config = dict(
    arch='unet',
    model='segmentation model',
    dataset='analogue clock faces',
    train_examples=195000,
    image_size=64,
    crop_scale_min=1,
    horizontal_flip=False,
    num_classes=6,
    norm='groupnorm',
    hidden_act='silu',
    weight_standardization=False,
    pixel_unshuffle=2,
    widths=[48, 96, 144, 192],
    blocks_per_level=2,
    block='plain',
    attention=False,
    upsampling='pixel_shuffle',
    init='kaiming_normal',
    optimizer='soap',
    beta2=0.99,
    learning_rate=0.0016,
    beta1=0.9,
    shampoo_beta=0.99,
    eps=1e-08,
    precondition_frequency=16,
    max_precond_dim=1536,
    merge_dims=True,
    one_sided=False,
    adamw_lr_other_params=0.0023,
    max_grad_norm=1.0,
    cautious_weight_decay=True,
    max_steps=18000,
    batch_size=384,
    epochs=35.4,
    lr_schedule='cosine',
    final_lr_fraction=0,
    warmup_steps=360,
    weight_decay=0.1,
    adamw_weight_decay_other_params=0.05,
)
Rows from block 11 of a small segmentation model, named by matrix and row number. Each number is 128 + 32 x the weight over its row's rms, rounded and kept within 0 to 255. All counts start at 0. After the name is the row's rms in percent of the matrix's.
Before each channel's rows are labels from the 100 images, of 14848, where the channel reaches its highest value: "place" is the part of the image that holds the peak; "peak on" is the class under the peak. Only what is clearly more common there than usual is listed. The data: analogue clock faces.
# conv: 3x3 conv (model.decb.1.1.conv.weight, 96x96x3x3, each kernel summed), inputs 0-95

place: top right; top centre
peak on: backdrop
conv.76 087 [146 139 122  97 148 151  72  85  88 174  65 103 101 143 169 145 149 147 117 128 135 124 128 130 129 170 102 156 113 156 108  99 109 157 139 184 153 105 161 174 128 163 205 145 184 118 157 114 139 143 173 134 187 140  90 135 100 169  37 136 170  91  91 110 135 116 117 147  34 149 138 158 140 132 109 195 132  98 107 153 110 133 119 129 110 117 109  79 107 156  89  75 156 106 144 162]

place: middle left; top left
peak on: case
conv.46 083 [116 119 110 127  81 103 153  75 128 115 156 143 122 122 140 136  92 134 173 117 123 146 162 103 132 161  23 123 193  80  97 139 142 143 110 134 147 107  31 154 121 145 125  54 138 159  94 131 132  86 109  48  71 131 133  74 148 138 100 142  94  93 145 100 130 134 173 169  74 108 115  99 120 108 161 152 119  64 143 163  99 139 123 155  97 129 167  85 103 155 126  90 128 108 135 119]

place: bottom centre
peak on: case
conv.9 091 [158  80  63 144 135  85  97 124 164 100 150 133 134 184  87 160 160  96 165 147  91 116 170 107 190 152  99 104 152 160 154 124  34 116  88  79 152 131 113 185 104  77 127 139  91  92 157  89 135 162 114 123 100 119 134 102 123 108 127 141 160 141 147  43 127 140 103 128  99 141 127 118 142  82  83  62 121 114  56 110 104 121 140  89 119 133 142 128 142  98 102 130  83 166 166 124]

place: centre
peak on: face
conv.78 120 [107  78 188 169  95 102 223 154 130 118 157 136 114 146 146 115  98 135 154  98 150 123  72 111 167  79 102  53 136 206  96 118  68 102 151 119 162 139 148 127 124 118 161  96 172 140 109  90  64 150 100 172 136 113 111 128  88  99 136 120 162  73 164 129 178 141 105 127 156 156 141 133  72 123  97 127 121 218 116 140 124 124 109 161 111 113 122 141  93 144 146 138 151 148 112  96]

place: middle left; top centre
peak on: face
conv.65 111 [130 119 158 146  89 121 172 100 202 122 145 135 122 122 120 154 130 103 185  91 162 104 189 125 112 163 166 126 166 164 115 136  62 194 126  91 111 174 144 139 109 170 132  89 121 136 166  92 113 179 131  88 176 111 144 134  80 116 164  98  73  78 120 167  70 105 109  80  83 104  97 131 143  86  88 141 134 179  78  92 118 125  74  87 108 107 103 147 156 138 100 161 148 140 114 108]

place: bottom centre
peak on: face
conv.69 095 [172 127  83  73 131 128 129  95 151 110 180  73 110 136 122 125 146 117 128 139 110 108 134 121 143 117  98 128  89 144  87 112 171  90 132 132 101 135  86 149 143 115 195 116 118  48  96 157 109 114 157 154 123 131 130 102  73  77 105 162 142 136  70 162  24 112  85  92 128  49  92 166  92 122 131 155 144  97  54 112 174 108 168 174 127 142 165 133 134 146 165 119 116 117 137 142]

place: bottom left; middle left
peak on: backdrop
conv.40 110 [149 135 116 134 141 129 138 167 125 108 166 215 123 189 159 131  76  88 114 134 126 158 180  81 173 132 145 109 162  82 160 117 100 123 133 154 110  91 139  90  91  68 139  56  86 116 143 111 131 145 171 153  99 131 120 102 157  79 126 154 122 102  81 119  97 200 106  51 110  98 133 164  97 105 147 169 134 130 126 177 161 116  52 121 168 115 110  99  98 117  87 125 130 139 116 162]

place: bottom left
peak on: backdrop
conv.51 101 [156 152  78  79 121  27 114 125 156  98 152  97 141 116 198 138 160 136 115 151 155 175  96 149 116 115  44 145 153 144 141 103  84 121 102 149  60 127 113  95 186  93 131  82 129 134 112  93 102 108  45 119 103 126 136 116  92 136 122  99 163 152 115 124 149 146  86 135  78  81 157 159 119 120 135 141 166 133 155 111 132 121  95 155 110  93 129 188 114 123 166 122 151  64 174 131]

place: centre; top centre
peak on: face
conv.44 099 [ 88 127 160 138 139 154 210 104 190 110 158 131  97 105 102  69 113 162  58 139 157 119 126 151 128 170  81 115 156 153 119 174 141 131 131 169 164 101 143 140 203 125 195 112 127 152 102 126  88 140  77 173 121 130 177 140 106 102 143 129 110 156 144 110  72 124 139 131 107 127 176  77 124 121  74 117 145 125  91  76 154 140 163 188 118 165 108 148 170  74 146  71 132 114 105 146]

place: centre
peak on: face
conv.11 099 [164 165 122 121 107  96 140 182 148 102 131  88 113 117  62  89 123 162 149 108 140 169 106 121 130 105  38 131 112 174 118 113 120 114  82 143 163  92  70 111 131 135 151 152 113 198 106 143 148 134 140 174 138 195 170 121  92 168 149 168 150 124 166 153 113 178 179 142 173 142  56 144 104  70 107 104 142  97 124  82 134  98 165 174 138 175  76 134 162 144 148 149 112 115 138 122]

place: bottom centre; bottom right
peak on: face
conv.77 088 [138 174  88  93 129 126 163  98 126 166 130  64 113  91 107 124 137  87 142 109 186 145 147 215 145  85  72 116 139 112 141  95 141 181 140 132 183 170 135  66 151 122  99 122 145  97  69 135  88 122 156 154 163 142 139  95 162  61 112  99 133 164 191  96  83 163 151  89  77 128  79 120 133 116 115  79 128 135  94 116 107 159 121 116 160  76 128  95 173 115 168 132 102 141 129 137]

place: bottom left
peak on: case
conv.17 090 [123 134 107 162 127  94 117  92 104 112 179 149 106 125 120 175 145 193  85 148  96 110 138 144 148 189 102 125 133  90  94 119 102 191 121 129 114 151 131 170 141 112 110 107 105 106  67 108 135  93 121 142  99 102 149  96 159 114  94  90 107  61 126 100 131  63 117 142  41  97 136 138 143 119 128 148 119  66 144 127 104  98  88 107 127 139 108  84 204 115 130 114  86  30  79 125]

place: centre
peak on: face
conv.48 094 [ 83  36 118 193 135 119  66 110 132 117 144  63  95 140 107 130  99 143 111 106 111 101 130 106 170 134 134 157 152 140 142 135  63 144 132 110 126  87 111 158 107 157 155 117 125 126 131 160 107 123 200 168 124 116 141  59 146 137  86 152  37 128 149 102  82 146 118 149  79 105  88 130  69 125 116 134  95 164 149 131 148 170 109 105 125 141 110 142 208 119  74 131  97 162 155 145]

place: top centre; centre
peak on: face
conv.64 088 [ 65 101 114 170 159  75 151 110 164 140 164  86 115  96 123 133 146  88 189  75  87  90  99  90 143  98 183 133 170 143 141 147 130 147 137  99 143 198 101 134 158 140 138  92 104 174 146 172 125 142 106 131 110 145 172 188 119 112  86  88 146 102 108  94  79  67  54  96 147 140  89 147 101 154 163 160 177 101 113  98 109 102 150 131 143 129 118 110 145 120 144  51 121 121  96 135]

place: bottom centre
peak on: backdrop
conv.83 088 [140  64 133 128 121 106  99 103  89 102 101 107 145 182 138 134 133  54 160 144 120 107  76 102 126 143 160 107 203  79 102  82 110 154 101 167 149 121 107 128 175 132 156 110 109 156 120  99  89 142  95 158 106 128 145 119 133 123 120  76 133  91  31 103  55 138 145  67  63 137 146 135 114  56 119  91 180 120 102 124  95  95 120 114  90 136 143  97 131 131 113 168 100 124 136  90]

place: middle left; bottom left
peak on: backdrop
conv.37 097 [ 85 174 112  87 119  85 133 129 144 148 137 125 127 102 127 139 140 159 131 122  99  87 178 124  39 155 129 144 157  34 101  65 109 119  97 171 143 171 100 132 102 118 108  83 146 116 130 104  59 132 130 150 120 125 131  77  99  83  80 128 163 147 137 201 147  99 155 141 112 164  86 143 176 162 164 168 153  98 110 182 154 132 135 155 156 148 123 131 159 124 100 123 112  70 129  64]

place: middle left
peak on: case
conv.45 089 [112 124 111  76 121 121  81 119 130 110 181 127 131 146  92 147  82  97 189 134 138  85 132 120 135 182 173 113 163 102  80 135 150  76 122 160  96 114 147 172 117 102 122  81 128 167  90  66 112 109 134  91  77  61 147  88  94 146  98 105 172 133 125 168 116 173  87 117 117  60 119 138 143 177 138 182  90 136  83 159 124 134 109 125 149 141  69 112  58 137 174 118 133 167 157 113]

place: top centre
peak on: face
conv.87 097 [189 102 226 177 130  88 100 179 116 131 107 176 130  82 130 155 144  94 142 133 154  67 158  74 151 127 107 125 178 121  78  82  56 168  95 141 167 110  95 118 111  91 109 137 112 126 114 149 132 157 127 149 126 150 131  82 171 148 123 180 138 136 141 125 110  60 129 124 127 123 100  89 137 138 101 150 136 159 166 144  79 105  77 143 102  82  78 109 154 118 182 162 105  89 121 117]

place: centre
peak on: face
conv.79 097 [108 133 124 166 139 165 133  98 157  96 144 148 117 120  60  52 118 128 150  95 174 165 168 150 187 102 128 123  95 168 123 137 110  96  92 162 119 158 141 122 107 137 129 161 158 113 100  67 136 164 190 131 100 176 122  85 133  99  79 131 101 131  91 112 107 138  92 129  97 125 175  88 124 109 144  90 170 222 136 105 139 162 114 128 161 200 136 105 202 105 102  89 130 106 148 162]

place: middle left
peak on: face
conv.57 079 [ 74  63 154 155 109  97 143 157 122 148 150 116 133 121 123 158 128 142 145 127 152  64 169 163  80 111 130 138 124 158 106 148 153 131 178 125 124  75 130 102 140 127 142 102  93 118  86 146 159  86 100 134 124  67  93 102 127 115  72 168 104 133 118 135 193 142 163  73 106 126 131 166  47 115  76 193 131 134 150 107  77 155  88 151 130 199 173 141 116 166 104  72 158 135  89 163]

place: bottom centre; bottom left
peak on: face
conv.20 090 [148 137  74 165  97  89 133 129  86  88 187 169 136 119  65 188 128  98 129 152 138 124 180  76 145 159 144  89 123 118  86 138  96 177  48 142 139 149 142 119 119 104 125 128 109 102 142  82 115 151 168 165 136 128 149 122 119 115 111 106  95 119 117 131 108 156  23 141  99 115 102 192 120  61  94  90  65 177 143 162 121 111 135 156 109 115 105  82 101 148 134 144  94 162 135 119]

place: middle left
peak on: face; case
conv.70 087 [110 144 123 117 139 150 143 146 196 115 169 114 147  89 130 179 150 142 146 154 130 110 153  93 202 180  78 143 129  29 123 127 165 111 107 147 155  93 180 149 176 114 135  87 118 123 108 165 132 109 140 108  40 111  98  95 106 124 128 131 104 115 107  66  69  83 130  95  57 144 134 106 118 137 128 122 152 103 102 137 131 156 175 137 121 182 128 146 160 177  99 115  90  69 137 125]

place: top centre
peak on: face
conv.66 104 [126 176 120 108 167  32 162 129 163 130 123 101 102 118 128 120 111 119 154 153 150 179 177 149 171  99  72 170  74 122 113 154  79  35 114 119 137 129  96 121 163 120 147 111 135 148 130 107  70 142 177 150 100 137 124 109 135 126 150  51 159 137 127 133  99 126  88 166 102 130 143 131  87  77 127 133 102 135 121  86 142 132 123  76 146  75 104 122 136 168 200 197 121  98 135 140]